config.toml
model = "sound classifier"
dataset = "single English nouns, adjectives and verbs, spoken by a formant synthesiser in many voices"
train_examples = 78125
noise_aug = 0.002
n_mels = 40
hop_length = 160
input = "log_mel"
spec_augment = true
win_length = 400
targets = ["word", "voice"]
num_classes = [114, 4]
arch = "conformer"
norm = "layernorm"
activation = "gelu"
mlp_ratio = 4
head_dim = 32
fused_qkv = false
qk_norm = false
inner_norm = false
subsampling = 2
layers = 12
width = 128
positions = "learned"
kernel_size = 15
loss = "cross_entropy"
init = "lecun_normal"
residual_init = "none"
optimizer = "adamw"
lr = 0.0013
beta1 = 0.9
beta2 = 0.99
eps = 1e-10
steps = 8800
batch_size = 128
epochs = 14.4
lr_schedule = "wsd"
decay_fraction = 0.4
final_lr_fraction = 0.1
warmup_steps = 170
weight_decay = 0.2
Rows from block 4 of a small sound classifier, named by matrix and row number. Rows with one number belong to one neuron. Each number is 500 + 40 x the weight over its row's rms, rounded and kept within 0 to 999. All counts start at 0. Numbers have three digits each. After the name is the row's rms in percent of the matrix's.
Before each neuron's rows are labels from the 100 clips, of 14976, where the neuron reaches its highest value: "peak on" is the class under the peak. Only what is clearly more common there than usual is listed. The data: single English nouns, adjectives and verbs, spoken by a formant synthesiser in many voices.
# fc1: first MLP up (model.blocks.4.ff1.fc1.weight, 512x128), inputs 0-127
# fc2: first MLP down (model.blocks.4.ff1.fc2.weight, 128x512, transposed), outputs 0-127

peak on: /b/; /ɑ/
fc1.235 102:523484484490405405534517465550577504539537553513485556585517536495479512493508495459505505558510490527482510488539476487442519578431460435499495411531525502491566535513586527479534433498548474527494488521520441505493483519487479481406492541534520560532488466479512542531445477543468456495563559494475574493509491530480487501561531470436461499515474516524388492468570493527420546501468
fc2.235 128:528540512434527523470482549474519506545486565506490471469554469520523458445498485426466418540439517534518464516490453535446548465443480511485525472545545510512520501511486460452417426538506535508563549479558534542450581539457454425504492512481531466540480409444546475576493533530538583516553510482513476453532553477575501467458545455468525472467411490555487484538476524530498491542516

peak on: /i/
fc1.275 102:492441508476479454529518450485528525513472550533493502521474535503485523497442518506499491430519458542515471484432458554492543486482433550479483542438498498424516546523554523473505460502502564517541418463525481487442549574520505463462455532445403471499543462504604524466413562479448473526508536504445527579558542485517442492573565427500567525456493472474492527535537491522487465537550
fc2.275 097:447511494508464488536478487468521500562476490480513506506534513504476504469456537465466547589465534484520468524464454478481490534450467544509557445516583482422511487489504489490470437519469578536519545473471602504488450504416505550491546478485512516483447517554494491442494530532495525533476456522557401492493446427568527490468517454534453426440449529591496564563535538467423511473562

peak on: /b/
fc1.131 105:465533497513440478457457412537562516518522482531543497477551431511446527543530495549578480436461538519532531456479450475537518578481455471575533447429482452549594515484568549528554453451536426512458469484559517472441475499468528501520513516498439512451504513477518569472463546545420449489484490535512478526497505547545510524501518518518477496526511552429475420495561455531500529446512
fc2.131 141:467527500512550535513545463549507488514473437505553550525468455508513532530519487525475585520494536492466507477495430518487458574466481452524514430440544439506572428497535450487521517522535474475473535497527547514491491476495501494410438499531403588442504532507483497566507482573489528402535495515495468493562468523560431506396466563426516519482472553522520447476564536481524515519482

peak on: /b/; /ɑ/
fc1.75 105:471460493478401425497546425507552474481543473586518503542515457495517514562485460536465502486471498524567497440535397480521510540497453511540569494448521446538600467444544478466545467464530493507494455432547437418499504507490477453433431518489442537490516519467524574500468522539464493509520512527489584548531551556516505532494586478516522502514492489532495464525546444550519499485493
fc2.75 106:542391448545444497449414527535491533491470477523500507456585547477504460566515552538593532509469465451542492549468467477534504431486535541556484557552484519428501535550539576490495537470502516508522473495456525444564482476493574548504527533484493481523514509538480551397494503433516424524468486518466493544490431505471508521506482472457540414458467467455535499496536493489535503568507

peak on: /t/
fc1.328 097:522484570481551555460516453446494498504569497523473516453598464492520480509466502497598469526532479485612494418507492496527511497519490479517484551525476472555580521503508386547445549465480485447526486394524498489435459459554454493498522537462467490576503461545556475552445533458459500503510533477495494505480621504555527460551531540531501487521488530507462501517476537501491479525543
fc2.328 127:502533475511458473457482488461499491502534563503464584447532482474515478435560454448532478550510532561533497500496405501468482471495527445515529495555527429516525441587507440498463492523527533521480515545596477525503528507511442374483526505466533567458567466496550515495468522514440510476497490505420469478456510520556575416492487537520459546560500523519451491486484613497487515511491

peak on: /i/; /eɪ/
fc1.184 087:520498510498484431530493476510519517507506574541423514543509548490501523452518458524490524443447442478467435513484499487473519525504493532493483556471420504436495536495528460483507465495514509537551496487504468463479582625581502490509468489454498482488460475465574487470459479540480506593449575528444523531479554474506461510629482444511573602514507465458515491513525425551497478467452
fc2.184 094:511485512500496531496501487539581531491522486450457486514382471501495525534518490477401594509521537512444584526522497532457540569501504495493525472445480465466490450456461520529490434511533449520495559485428521544502393488451549578484499493482501523458424516534498429479537541513471523510554463462553439460537479491434456589542499512535452410485533476529492547501513495505467503459526

peak on: /b/; /ɑ/
fc1.116 102:470465505502419408507556425513545478497532459601500514535510478479523510552472458545475480479498508529575492446543404496513488555510445526539554490429535445526582492423544502477525464473519491499492451429561438407508500524484492450422441529477438551499530516499525572507461538533466498506509508554489573538513555557531493491501562475528519505520500492528492456519542466562499501488530
fc2.116 104:545385422548440493460380539524491522523468486524492503449578561472503469538509544547600530495480468452535507514497475471532465459480521548544500544510506528434493541530532573484498529465514475510505480498472507423561478466494582556503542517513509472515521508529468569408493492423532410520460479494493525550488433494472528510527473480451538409468494468457538488498514479488520505530510

peak on: /t/
fc1.173 090:562490533488468465501551458436510521510502490517439507457587466498519491464463528480603462494519489506625476439517483514444545512447562454499512582557542471524534497485541458517490505520521499449482492384563410471461501446507448449453549482509525519585549483554567511532430501535460498492522549473491506522492574503495545497553501516542471536528500502521458441515490517497457467465463
fc2.173 086:486497536439405515439497495480577477543520545547495516480519532480426526508568486474592450532532503465526572539496461511478479509493549465550502509600496449487509500513524481506465549501494474538477478485585419510528547514516433462505567478524498522476524545485557531445478446491498552551559494443467529474418476525546562477470464450483511529510447501528476408425494583509481466504459

peak on: /t/
fc1.58 101:468459589473509510493533405432553503511517444559483495500547499474509551515485508538575422500483465482586458460507470476520510497535465503526500511488463447509546483486499426556512509402499511462520454381528444482474545489515412427502531549539466536495554551504579515502428506431499484512513516517459591578525543546562534479472534479557510506516485501474466486505482476516523500487475
fc2.58 097:538481496461552454512480517570488517531489498466577484489507503545513481567515584558511537466473490427444503484452474471526535503496466562511467438479476516426521548424519568582613450499501460493510527553454548497468479447437551538528483519576483487493441466531441527481455496528506442463540474499523530551563449494509501554514499484444494392455527492474489526527554423510487508477513